Weights of a small self-supervised image encoder.
Model: 2.11M parameters, 32-pixel images, arch convnext, norm layernorm, activation gelu, patch size [2, 2], depths [2, 4, 4], widths [48, 96, 192].
Training: muon at rate 0.0017, batches of 512.
Data: trained on simulated telescope pictures of galaxies, 48750 training examples.
Rows from block 7 of a small self-supervised image encoder, named by matrix and row number. Rows with one number belong to one neuron. Each number is 500 + 25 x the weight over its row's rms, rounded and kept within 0 to 999. All counts start at 0. Numbers have three digits each.
Before each neuron's rows are labels from the 100 images, of 14848, where the neuron reaches its highest value: "top examples" is what is common among them; "lies over" is the class under the peak. Only what is clearly more common there than usual is listed. The data: simulated telescope pictures of galaxies. In brackets: how many of the 100, against the usual share in percent.
# fc1: MLP up (model.blocks.7.mlp.fc1.weight, 768x192), inputs 128-191
# fc2: MLP down (model.blocks.7.mlp.fc2.weight, 192x768, transposed), outputs 128-191

top examples: many stars (65 vs 34.9); irregular (28 vs 9.4)
lies over: galaxy (48 vs 14.5)
fc1.33:489441518511503483484539494524489488470519481489500463496496499493518506521498448550504513508502499497460526549507446488500468516504528483487572510542473487547501531500510519524468479497509462
fc2.33:492468485527499510460506516499454532487503477519488485528518503519498518486456434521472500500518528487496460459522544500474489529494516493518469545504482495496522541486471451456465510494477429

top examples: many stars (67 vs 34.9); lensed arc (39 vs 9.1)
lies over: galaxy (38 vs 14.5)
fc1.78:509522478469529518448562494486501499516494467476518510538471502502519528459481477524517464502488489480505470509452507521509497527532513526511523499513516515500499512468514527524513468528529481
fc2.78:509541464454495539474477515485464538464492466494465497525465529497503524565504453474494541533504481525516512510485513485524544471486506527511474524474463522562532467500503461515503500490505481

top examples: winding: anticlockwise outward (64 vs 13.4); tilted (46 vs 18.3); two-armed spiral (41 vs 9); merging pair (26 vs 8.9)
lies over: galaxy (33 vs 14.5)
fc1.581:500517521529509507504519482473466471492523470498478478519447486500522526505517480439497431519514469528514505519526548536499528506519511487448505515508513503470499565494529514518469535482523502
fc2.581:509507513482499490477470506519477501438462557497508485531507507498519518468516486497545501527496482491540462477484542523512468511523505507490435517440499484470519452497516452485479490466532517

top examples: two-armed spiral (73 vs 9); winding: anticlockwise outward (63 vs 13.4); winding: clockwise outward (37 vs 13.7); barred spiral (27 vs 9.1)
lies over: galaxy (78 vs 14.5)
fc1.399:496538519495502497504513524531435500476523504499548508477518522504466523504497568481552519507480507504518494521486546481536478531473500480513489499488488506513466498494475528489496518493544537
fc2.399:528502508505508472505530505485474467518504518459477516514476527501513527526535501519496514520514528492536486547500505497484495533523474486480508518477493500554500527490498482502484504484519550

top examples: round elliptical (49 vs 8.9); flattened elliptical (30 vs 9)
lies over: galaxy (59 vs 14.5)
fc1.628:484552508492461465506506482518480517509458486516523476546505505502510539489485534483511530503481494525459540530543485506484509546492511513564522493542529541472507515526491523539520458514541488
fc2.628:438488475483551479538524540503484523523502485509497497494458495462513529536521519516500526518484486539480506497506526509503523523507484501487520516489533526508477483518506477458514442485490524

top examples: many stars (65 vs 34.9); merging pair (62 vs 8.9); irregular (33 vs 9.4)
lies over: galaxy (69 vs 14.5)
fc1.432:492527525531506480492541488471469539522476543516482538533438495510489510527471510538536497493500543527484521511505475460481513502531468514515521465542501491500521524506489509488490526450447533
fc2.432:500493514461486525482470533467470438494488531514495479501485485456470537470466499489444478490480547548497504533494522480506557529489458554467486504490516464505515508491514532487484487508509477

top examples: bright star with spikes (100 vs 25.5); round elliptical (29 vs 8.9); flattened elliptical (25 vs 9)
lies over: galaxy (44 vs 14.5)
fc1.438:535502508486493488530523498488524543521514523475515497505478477439503524464475487526504518464514526481484482511474492520491534536454496545496473474493478514526514514491527504475503508487484482
fc2.438:479503521521510520506514488509552466485533507517490516522492517493528537517509492511494505469501519525500507497454509479555501570512543458491471530511497494481540437449495513533540498497515503

top examples: tilted (83 vs 18.3); ring galaxy (48 vs 9.4)
lies over: galaxy (41 vs 14.5)
fc1.745:454514518523530533512484482511523472513485509521512511509517473527468532545521591530472519509479516524486472547505511512490473454503483460494504514497484483495446483513481454479497538513512458
fc2.745:519519519485510514479528509535491503498479538502465442499515529488483493471502507490469500549481490492466490512489481504556511506474502461531518494508540507488469483500501489500491471494474507

top examples: ring galaxy (59 vs 9.4); merging pair (27 vs 8.9)
lies over: galaxy (69 vs 14.5)
fc1.297:543540513484469526477496484496509561503495489523480499507521496499524513517544527489511511487497468504511492494513563559479512504478475447507516505488535506546486539503492511509502483550473488
fc2.297:497521542506498488468469537505485517447486497519539480526484463501503533458548519561484490491520524482506520508545558479405518467515469487503512519500465468497492544451486486474517494508495458

top examples: tilted (76 vs 18.3); ring galaxy (72 vs 9.4)
lies over: galaxy (49 vs 14.5)
fc1.724:468468466519480564523541507499452510481486456507515500482510515489542551490513476473531497486511501506491494518497518486480524496493518455497449513480500504485528448524545501537501520524487456
fc2.724:450483512473489522505478531482514514494480446493500527514505482493486523485484430484476494461489520506459487501520491522538499541458473537478505498474516468493493554521484525526486521541517504

top examples: many stars (70 vs 34.9); merging pair (48 vs 8.9)
lies over: galaxy (75 vs 14.5)
fc1.456:490477508473511510494519495532501477491478515526511527480488480480490521507491526458466507499492517488478510458515534506470521504482482502504525495551502517479505489524545500473526498513536458
fc2.456:527528506518505490515540538502500512467520480472482479524471481501529544480485509517488457531485469495494495514501463491479488547485556466483442515478480526531491506536501533464509480501510515

top examples: flattened elliptical (44 vs 9); lensed arc (38 vs 9.1)
lies over: galaxy (45 vs 14.5)
fc1.385:521502452519513498508501496502496513498508500511501479529488498530522491519514503498485550530470464442452524489466505512469463546477538525468545454535496469488497529497506463518491475503504524
fc2.385:495500489462495496511498453521457487500488513469507528489499577525513489520530458476492497499499459437501450537523496496468475465475531532453495503516505482509503439511487516498477517511506445

top examples: two-armed spiral (49 vs 9); winding: clockwise outward (48 vs 13.7); round elliptical (32 vs 8.9)
lies over: galaxy (38 vs 14.5)
fc1.165:501493510492506511532534528467479471460540435529475509480533497475490497496484498454493515472519453497480534529501516512487532483493524537550488503482488450519508515527464504508509530525493528
fc2.165:450493519486526560512453502527461493498504477495449479483515495472514468516510511507513510480489501553522491513502540489513511506480519526463484461480488460508503490465487458467507518530500520

top examples: lensed arc (71 vs 9.1)
lies over: galaxy (41 vs 14.5)
fc1.509:473511497500513544520545442561504467502529544524447509508539510474507500483486506509464471576482489500496514491470474451504550488490481546529494512492481488524469546494488500501498466506473503
fc2.509:545490445507497520522496457496490519523497455488496523491518541455500473479471489489519487486511467514543469509527503510526468493491528543490492479518504517439511453505503547522489547521481449

top examples: merging pair (67 vs 8.9); barred spiral (32 vs 9.1); winding: clockwise outward (31 vs 13.7)
lies over: galaxy (55 vs 14.5)
fc1.384:482512513489520448521504496546487497468537471513528508519533458486507547463496515495465500500463490479509459524516526504485465525458470474467501490517471506504457479488445524486531504497463459
fc2.384:472511473474511487528500530513490477551515474519496505488528500549489527530500511470531424556532499462486526534511501491506511466471472443523524513531480521513524494513493480532494485491491558

top examples: merging pair (90 vs 8.9)
lies over: galaxy (96 vs 14.5)
fc1.410:545481492518508518509525489508470487509542436500491515459553530500444509485486466475450525511468466494527509511504509497544538524463513525492509488506474517474526537493484490532525466520500521
fc2.410:531536488504521445512515521512473463471483442524469488534494514474502496528522521505476476528496547463474449462504477507525470510534502453508483528482534510506513458522479479452493523511497516

top examples: flattened elliptical (100 vs 9)
lies over: galaxy (96 vs 14.5)
fc1.266:507521463447516532479493520515521534547522491527503502482525506508512547491528492512490472457475478482489510491491491488542540514490477500535517527493482478513515531482486509518530470537470526
fc2.266:469495502488511496511461497498486459506511500503479496505492494504536483486501474482485499512500518526463523492523487528502531510478493488485473483501486457544488477465467514548485506537490508

top examples: merging pair (80 vs 8.9)
lies over: galaxy (49 vs 14.5)
fc1.161:512506506514495500513547501506477536476507473546561516497514459479501497499463448486512472498474501544448478510464465517491500472458483487502492518526535505500495560498504508522523493511456504
fc2.161:492501478472607461466481501480489490503536534478560544474536499498518483525511520548475498502523474526479489515457483485523482509488497537459481468510525522497486488543524499501482518458489522

top examples: lensed arc (82 vs 9.1)
lies over: galaxy (66 vs 14.5)
fc1.695:517523521543438495499491525489469490515517496462533506513473490509485508515469463509524516522526514497465503494477485519501468515479518478486548509456526491512460512485485428490531503519526519
fc2.695:486463493543500497518508484480496473520475532460469478516483463525516464481485492519491499508489458472450520518502516541469465473488495516465521514522513471514527548483505558457480451500523497

top examples: ring galaxy (90 vs 9.4)
lies over: galaxy (83 vs 14.5)
fc1.471:497487474494477559500482493484488459473500510512463498469520532505473498509481441470538489516487533529494553501499481485514475495492556489480493495500505494470483516502512505521508492557581509
fc2.471:489526534506481535538508507533483526502499437531487545531497507504509521489500463517501518503487488517545484478562527495492508496497477529492490507490516495445520510502493508492500484500496485

top examples: many-armed spiral (100 vs 8.9); winding: clockwise outward (100 vs 13.7); tilted (53 vs 18.3)
lies over: galaxy (81 vs 14.5)
fc1.645:520490515592533534491547501529496485515514458473478515526474482481489498460507505478482498506483489494519507463497512486491489480550512524488504522502494449498488466545515514501502517497549508
fc2.645:469474506493537458486537488524524505520459502542474504512526504514494551501470510525481506509464509502530494512525490486499533518512503475533489498466495569456494492521471506477514514548515474

top examples: winding: clockwise outward (48 vs 13.7); merging pair (35 vs 8.9); barred spiral (32 vs 9.1)
lies over: galaxy (38 vs 14.5)
fc1.750:490464519507479508431483474489490510556485529491499480500486508482490529505539552483486508461474495519457511512478503538531503482465516514548530508493492541493498518473520493470493569472535492
fc2.750:506496490469522508513515483487460504506461517550458476511581511468490449522520567454493514486473477494523521486498472525502485455481510500518524514481513540527526507483505571504489473513451489

top examples: flattened elliptical (56 vs 9); round elliptical (31 vs 8.9)
lies over: galaxy (72 vs 14.5)
fc1.663:475508500476482546489487490512491533520496501497532441552455464501521496482505463522495514513477474512484485471469506529478515469534483514506535483490502535481537526463485476499469473536469501
fc2.663:513500509480496475541472488522481484528474519471460491480499496486515478476490522494475512493471532464502503468498495489554515530451490428508492521481531561498489522501530492502519484466530494

top examples: ring galaxy (85 vs 9.4); tilted (51 vs 18.3)
lies over: galaxy (45 vs 14.5)
fc1.515:514474530507467508486496534490503528537472469499545509504488522528497544520515510501500531502552476494535492502539545529516480483518452490476497504486499492501477506504458514511476538496520495
fc2.515:484487513466522492534538525485529490495511503526485467489531507470525491494513512500479508511494510480496526510482477500533526500475546497494549449510462478488499497484516553509419453476538469

top examples: irregular (49 vs 9.4); merging pair (33 vs 8.9)
lies over: galaxy (54 vs 14.5)
fc1.91:519484507468481489465508511529510491488490487520504527500534522502485504513479500528508547522483543526526449466477504536525521526500544503488524500522544505472499503520505502495504478509482498
fc2.91:507483476541486512476499496480508484466440479482507529480499454516476513499499472460504526480466574525520520541482484466480554458495511528484462510478491466505501491495477479509523484492447500

top examples: many-armed spiral (100 vs 8.9); winding: clockwise outward (66 vs 13.7); tilted (64 vs 18.3); winding: anticlockwise outward (34 vs 13.4)
lies over: galaxy (70 vs 14.5)
fc1.36:523474533530541517486494501497510518491511492496515443548470494452501510487480490514516480506495476502531467471466511502483526465550471513503450555479561499528481485539478490554501479531494506
fc2.36:517503499470501473518508497500489524491489469520531507524508491473488529539482502507447511464451507492514525509474457497484481448509517511529493498512494541435478513496473519503511517489489481

top examples: round elliptical (99 vs 8.9)
lies over: galaxy (100 vs 14.5)
fc1.464:504474487476486482504480490505503474528498489510488437512485509512499496477468504465525469522455513482465512462522497498481494495473505491492487484511459475543500480469471511509488498556509501
fc2.464:469482557479513517507509510478540503478508530461448486502550491493504483516488539498514448536494504492528504508532514478504474527489521514523523506464489523493465557528489478499507534488522473

top examples: winding: anticlockwise outward (73 vs 13.4); two-armed spiral (63 vs 9); tilted (56 vs 18.3)
lies over: galaxy (76 vs 14.5)
fc1.272:487474531506522514525456520529494490505507501499506571426486520491499518488485508498481485477465513462540464490447509514492485492501486531551514528464446501508492507486547476507515493559505529
fc2.272:550533523524520497485538513487473500499492499498486496520481534500465493507512501513500502470468477466474466544539549480485477489515516497481482522494492471497501535515505476497456537522499490

top examples: bright star with spikes (86 vs 25.5); lensed arc (38 vs 9.1); ring galaxy (33 vs 9.4)
lies over: galaxy (56 vs 14.5)
fc1.700:498511483462523473502516481481464488498529484515479457498554549460489513495496504509448510473523504501564536503471553522481510514501485488506552470478503512485524525493525457510457490480500507
fc2.700:476526503555492529474474484498493506538505477473464559510474471473469511483510498492467471487536468551523490496517498526495498518526504479506485483505480517478471491550492518518475521491507489

top examples: many stars (62 vs 34.9); star cluster (27 vs 9.1); merging pair (26 vs 8.9)
lies over: galaxy (41 vs 14.5)
fc1.230:503544495504492507482494480505489534531525513546502515481511492468496506522471516455470533530490521518510504498466521511500475480494521511498459482524470510476480551510470522519463493545480508
fc2.230:509469534495542491480533495487492467477508517509511522455494479511500540458547529474508545471482534548497529507497491471498522466463504482532476513515484454544518497456535519472479486484479505

top examples: winding: anticlockwise outward (96 vs 13.4); two-armed spiral (49 vs 9); many-armed spiral (30 vs 8.9)
lies over: galaxy (95 vs 14.5)
fc1.182:523503462512537453499511539524503476529501522511468509472510480494504485498513524518526496510462500487493487457474472513539486461490460546468524528491462508535491510543521528518459511536485535
fc2.182:507508522469477468478469481473484539471485513507503534529494504466524514477492500532512484518483459478544464491500491510513481516514528555475517498496474546499502512509468483488523528505508523

top examples: flattened elliptical (85 vs 9)
lies over: galaxy (89 vs 14.5)
fc1.48:464479441517528491522543500493511517489497534538529443498483521494493496480502528501454550523476523515514520498505489491490509441506493504516475531480481500512468489502476454498502514529519518
fc2.48:502506483504476509497483474454463510495487515495506496492536499495478501498507473485525512521441513511489509480453518525494426493484476525453481473489521556501537485463505532491474551483495547

top examples: irregular (69 vs 9.4)
lies over: galaxy (42 vs 14.5)
fc1.562:476515522499493505501500530483522521505520538544493501437535504490500544475472462555493497493490483476536502480509499522492476496480498508458528489484515476494499513546520536514511475532474512
fc2.562:505495509504538548500505496488528489474501469486509530453500499471515551494539472527496533523427493506523499531458489468533493479518490492532460475569496497513509515504528537516504518531508500

top examples: tilted (61 vs 18.3); ring galaxy (58 vs 9.4); barred spiral (26 vs 9.1)
lies over: galaxy (34 vs 14.5)
fc1.92:538505495484520476487518492521481499514524457498488501431501483541557510496513426507524510480492474544491461516495466500519510509487482502519508540498497498493520546509511503479511481530432507
fc2.92:502448502541491465484493508520486489474490504511462494568536499514470512485472507491523483511493483465508522523474486520540505456506485499493491500497499472504520490518478499495526468500472526

top examples: merging pair (57 vs 8.9); irregular (26 vs 9.4)
lies over: galaxy (60 vs 14.5)
fc1.162:490496518550492497505513507513498541523511514501489514455530478505507495473476506499495545477497468508499542524499546522484508487488478519475491496513531484506467499508528500506519542556526473
fc2.162:501489508501472507482512509489447507557524516478499494504479506489467514533524536493485472553500448497492452470529490505509539498534518465514447500460489455501499528488450535456496566504493533

top examples: ring galaxy (45 vs 9.4); tilted (40 vs 18.3); winding: anticlockwise outward (37 vs 13.4); barred spiral (35 vs 9.1)
lies over: galaxy (61 vs 14.5)
fc1.169:547446497478549492492483461472516475502499486528481523485522469527515531516505540550508451454469509570514498492493545536513501482494479488522488485511494473469503496483503525488499526520475521
fc2.169:478504505502482485513519513453501497500518527488480489487531507430502532561490566469485515483467480492576541488452474488554513504435484531469524442518512498512499480517513477516507537479529490

top examples: winding: clockwise outward (61 vs 13.7); tilted (47 vs 18.3); barred spiral (41 vs 9.1); merging pair (31 vs 8.9)
lies over: galaxy (71 vs 14.5)
fc1.497:501512490525522506457496529502458467497496502511477515488525482525503528532492527507468517523481504492508503502516514506492459462536528498467498507531456508515517461510539476495464521489454510
fc2.497:511498505454492481517524489500527507521470511531457519496522499498495469481518529497491471498512499532523494499477501501482516513471475526524503485444487473488489455509474476457496463462523480

top examples: bright star with spikes (94 vs 25.5); flattened elliptical (31 vs 9); round elliptical (27 vs 8.9); kind: edge-on disc (26 vs 9.3)
lies over: galaxy (36 vs 14.5)
fc1.575:514517530480505532485490544479494500501527505509461531520454575503536495481472460464514474492504495511498523527502512549481528530504527527500511472452521556489519476522537492547479487520510513
fc2.575:453461467546533500529522503511462492508460526502454540486485493505536470524498497487511536474496509509499492498481493508524504455528503505512501526533474536505473544475510465444444561503516484

top examples: lensed arc (99 vs 9.1)
lies over: galaxy (49 vs 14.5)
fc1.646:479530531486502506502576500499506542501487508511464521483509463514502497486515493490463502486472482486493492496508515526497490510508475492514503467493482484497530527514545474504495538575525514
fc2.646:484488452495474485514469518495520515483476515485538519458497486501548494489546499518495494519536543482506506471492490543493488497469514493479478430445473449496478544542513521522531508485531452

top examples: many-armed spiral (37 vs 8.9); winding: clockwise outward (31 vs 13.7); flattened elliptical (30 vs 9)
lies over: galaxy (56 vs 14.5)
fc1.86:490467453495540477515539511454493480470537469513511497502509519520499534511558506499487458502511461541473518551444487539496510500529513528523540497495498493500478466499478495490447502544480476
fc2.86:517519524496490448492498441480498505520553517525484496517492523501465520477495518482499537497512498511461514553465486496560485503476494532492455489494508469457503535501521515523484494541505499

top examples: ring galaxy (83 vs 9.4)
lies over: galaxy (88 vs 14.5)
fc1.253:526471484506522511529479454490485478486514440507493467472499504485500515461492463498532460469487479545459503510527494496517491484507506509535471504485489518518512505499496487500543489564483483
fc2.253:495519486505491489514460542489483498494495469529518505526518489464503457522484512499501507509527464529526511486467491537548500524485531561479478503549550470503539556528491515494509514449460490

top examples: many stars (88 vs 34.9); tilted (77 vs 18.3); ring galaxy (55 vs 9.4); winding: clockwise outward (45 vs 13.7)
lies over: galaxy (68 vs 14.5)
fc1.96:478460487494508536500475514485461512493494488547512512482513504493564515502496514508509500434486518487529486491471543487526508487512512508513508481504445487528519468520549503497491499518473535
fc2.96:480497493489479543468560517465501513529497496536482495488498479470501484500510498496529492495502492509547474527504508500536502492428517481483498467450484488492503473502501500526493496491526472

top examples: edge-on disc (64 vs 9.3); flattened elliptical (36 vs 9)
lies over: galaxy (40 vs 14.5)
fc1.534:462524546499489501529522527510501525468480545494464517526521492508441515506497508495491449500471499490498501552493469514507455481502460545497495500492483527509494491522494499510513515517482544
fc2.534:509460523504492501472509497502463448467488498519520532534496481472515542503472519533465527487534511498462487510494466461473526511513504520463459497526518420477455509496476512531521478513544527

top examples: tilted (73 vs 18.3); ring galaxy (58 vs 9.4)
lies over: galaxy (64 vs 14.5)
fc1.734:461523484495491505524525462534497482481508547521553469503476490508506510496529505464491483473449513495492517483493505506510484515513477459503512482488500488464432482485484529481509515514535562
fc2.734:453509468492488483489519476483494486493492482520496516534470483507467499490508533502517485541497480527521494523514520518484525492494477451514535520491513493516510509489434508457486493505495505

top examples: lensed arc (55 vs 9.1); many-armed spiral (41 vs 8.9)
lies over: galaxy (43 vs 14.5)
fc1.364:545457514526508496496523480544521485457543486463515509488512494530494471529515503497519486488496480455508501543525534514454477478486479539509466507520482466472517517464494499487462481517472493
fc2.364:528501463495525537501542522468493485501494462486516473503546482494485505496556516519521490522481553499511545498523537491424487527551508530512502548477492470541492493544494493491548480440489508

top examples: round elliptical (48 vs 8.9); lensed arc (41 vs 9.1)
lies over: galaxy (78 vs 14.5)
fc1.466:542507526474476482476471534469519503471494532518515507529511524486483485489491525471475492519510490496436469504472504502484485518501490532517501510518505443490451501488449482504471487483465491
fc2.466:505488465547500542500532511506530483475507506534519511501492500516505507482481467506550454469483500464488525525517480459498470459496507487519490500487521444458522510521509473498486519462459495

top examples: winding: clockwise outward (88 vs 13.7); tilted (67 vs 18.3); two-armed spiral (43 vs 9); barred spiral (40 vs 9.1)
lies over: galaxy (36 vs 14.5)
fc1.35:495516526502504518473453540481474468507521466508501512524533523498529525494494573539499531479480516515506524456497504527484500509505465535536520486524560490499495506484488476507481523529480521
fc2.35:505502484487495492514489460492495525573481492481480445522540502459469501508468501533498513508488463496527511490482469529497498498466494496515527470468511519534536496489512548511513487522517494

top examples: lensed arc (74 vs 9.1); many-armed spiral (26 vs 8.9)
lies over: galaxy (88 vs 14.5)
fc1.116:527509486483493508467477509510511462505471492515457446468465516503528546477521490480507510505513485461529504485444490522496493462476495476482526464491502483477499529522461497493509500493522466
fc2.116:504483488522447471507538506501473499503534486488510478477527486464494555534501491458534501491495513479489527474523492482518491520527495472475509498487522532511510457464473548519538487488519510

top examples: many-armed spiral (90 vs 8.9); tilted (82 vs 18.3); winding: anticlockwise outward (82 vs 13.4)
lies over: galaxy (80 vs 14.5)
fc1.434:511445537508508499522514465532465488538516471497517532478526463491500488466492502532511517461467516477514479498454497470486487519545489519513435533521518463507451488571513472557495517511498507
fc2.434:509522530556487454475518456457496512516468502553516505498490494525500531470485517494503473458449462465531474521498466486491508462514484507505513445465519513487535486491526468502518522530476458

top examples: many-armed spiral (39 vs 8.9); flattened elliptical (39 vs 9); winding: anticlockwise outward (38 vs 13.4)
lies over: galaxy (40 vs 14.5)
fc1.658:534490497503525466497486498489475516532516516461484496515479502455460521505553502516543483484529462550493460529502479536459484495520478521494512522497532541519484516489457490500475540481487504
fc2.658:520467545523489487485496485509532471554480504488499552486518515468520549501463507521480454509532481484514492477475495493525482496513459504507500487495470500468452515450509519470546499508510490

top examples: winding: anticlockwise outward (56 vs 13.4); two-armed spiral (28 vs 9); many-armed spiral (26 vs 8.9)
lies over: galaxy (83 vs 14.5)
fc1.649:513530483482514505528556513547493489540514522531468496506489499530475480471489519525486515462491517487511478522454508534525502523499498490486491501513500475531479541511522482521494504488472511
fc2.649:471508499527469474478494446471462526508470465526506521553509510484518494434519480528515531505491523484526467513468462538540497526478489471494513487426500501501501563514483467486515477473499504

top examples: bright star with spikes (63 vs 25.5); flattened elliptical (42 vs 9)
lies over: galaxy (48 vs 14.5)
fc1.189:493476520494517486467478505522511500513519541500454527524518518542534500500494507486489466474484497442476557518478536507497481530448521489493511511516521490466495539468480484541463472529521563
fc2.189:511510553544507486511469464500498506498479517484507539470514529500489494541512548489516526459436490481508517552446499482506498503517516491518467489509482488452493549538519514481488510518525513

top examples: tilted (88 vs 18.3); winding: clockwise outward (77 vs 13.7); barred spiral (57 vs 9.1); two-armed spiral (37 vs 9)
lies over: galaxy (89 vs 14.5)
fc1.83:506523520503497511505484495507442487466518489510514509465506495494515520478530516519502545476464484501538503493480493474488517530522542469497515511510499475500469498518500491516468506509552502
fc2.83:484495456476493532517530516453544497523490539513485472488548522518453504517496495472542450508483527451505521514512477489518527513490469462515499503476466497501496508513492489517494498487552519

top examples: bright star with spikes (97 vs 25.5); round elliptical (36 vs 8.9); lensed arc (27 vs 9.1)
lies over: galaxy (38 vs 14.5)
fc1.569:514491531518488510479516492491499511449529488485485570505520568483478509487489516437496505512503485481461496520506520496475459522496517512466477482502458497460503517480511508470448501488515510
fc2.569:493502518475543479506492527534546481512497520499494498480544520529535506479513528521573499527514492491547480506461552508507521482486484474507443476454495505505521472500503525489472501464528500

top examples: many stars (79 vs 34.9); flattened elliptical (60 vs 9)
lies over: galaxy (58 vs 14.5)
fc1.737:521478479468500476531451479514483496498532480504471493528518516512526532487467514474520509505509492463496522502487478491485492482524511473464478472499518530524510478507472486470501500446523497
fc2.737:513485526465509497491510512503479477493472507522527505484526508500486566492522450508506458496537524528483503526518527534476484516481471523500533458505500540475447491496479513489531494519487483

top examples: lensed arc (56 vs 9.1)
lies over: galaxy (51 vs 14.5)
fc1.533:454547505506509483494523452505495506501469418515525472485499469508504527492496485485477502498505483509490538569464500493488451539499493505490476480512455513470501485472488512482496513509471547
fc2.533:499526553491527503511487514495522515485545475483489493464511484521514555513517464540505516521523481523491531514440497490492492532494494430462479478507504558508508535498531506465548480514503465

top examples: bright star with spikes (76 vs 25.5); flattened elliptical (32 vs 9); round elliptical (27 vs 8.9)
lies over: galaxy (45 vs 14.5)
fc1.38:499479515482452498534494491562492519521525577472525505505510481452524502451479499472484480483509469472541524458431523502519527484487527522507525526501488514485489505489514512497443506483522493
fc2.38:505507507497533508474518495519452478491500469476476490476493543521472501469535499465443479480484512484492513508529513503488502523510472457477489513503482542506489548510530479462495559491481567

top examples: winding: anticlockwise outward (39 vs 13.4); irregular (34 vs 9.4); barred spiral (27 vs 9.1)
lies over: galaxy (66 vs 14.5)
fc1.156:537479480537491496500502526487470513496498559502497507466508505503533493518503510473520537460464504513564504459486496509470505480473532505511501484522479459516474481489524492488493519482518518
fc2.156:505478549464496529522514464485497522534541469460442484506473492499498509495499523520510529511481482534502481480442510487532542525541476504492502467540501496503535549488450498499512492516496472

top examples: edge-on disc (100 vs 9.3)
lies over: galaxy (49 vs 14.5)
fc1.367:523502497516499509534529490528476522463531495528464477512466507501488528480532586511524532493461508505527509504511527467522507490486478532489546482468504505504496457496513497504516489517543519
fc2.367:522508470521522531506521554514520506520512468503548486519482526453535474503519504472542485508461521479507530477494501471532503447521486526533512493527546497502508510530483548504499515507501515

top examples: tilted (51 vs 18.3); barred spiral (49 vs 9.1); winding: anticlockwise outward (44 vs 13.4); merging pair (32 vs 8.9)
lies over: galaxy (85 vs 14.5)
fc1.199:557503483522499505510521496518501468497502518496484512479513500483544510538512468497480503497504500495457530512507486498486514542473497494469516492514497519511475542490496569488504469513439500
fc2.199:478508459457464519499509471495504489531502504541471501474525523492511422485446506529510462537493488455477484494480507449523484488512532471524477524500467469521472462508528457455508521530492504

top examples: merging pair (96 vs 8.9)
lies over: galaxy (73 vs 14.5)
fc1.152:500496504477497496495513485456477508497482495475513501487515497487471527511527543515485465525455499479486459502492485541488469510477501497495499534460464516502525566474554507542493487484483485
fc2.152:541475488500496455496495483461556481498500514475497459531521512508519493493516543501512451521540497473524511494496475516494492481499479459490475516511436503464548512498489455481584521512528553

top examples: winding: anticlockwise outward (49 vs 13.4); irregular (48 vs 9.4); two-armed spiral (31 vs 9)
lies over: galaxy (54 vs 14.5)
fc1.280:497488557517483511511516503468488475499469472493493558540472515532479536505504493474512536513479521479490523480479496500584488463489505512580495481508499488506470537516475507484477503553508484
fc2.280:550520480506494436510512492534510530518493491507489493533490479478486500525493530521535482493496497545516556528530489482514515515533497512497507461503506534544496478496468483497525467550503446

top examples: ring galaxy (88 vs 9.4); tilted (72 vs 18.3)
lies over: galaxy (80 vs 14.5)
fc1.600:512508531474544485455519486523521514509503502523507489489537496491510522547564510538536504507505467508495488490524491486491513431505490478526493523470501517490544500489492509487491476512487481
fc2.600:463466495455506522501495524470545544492468516469499521486534500492486515514483490522516475545538464476526508471502542507482515543489463513515490504455520480467505482454483529568513503487494497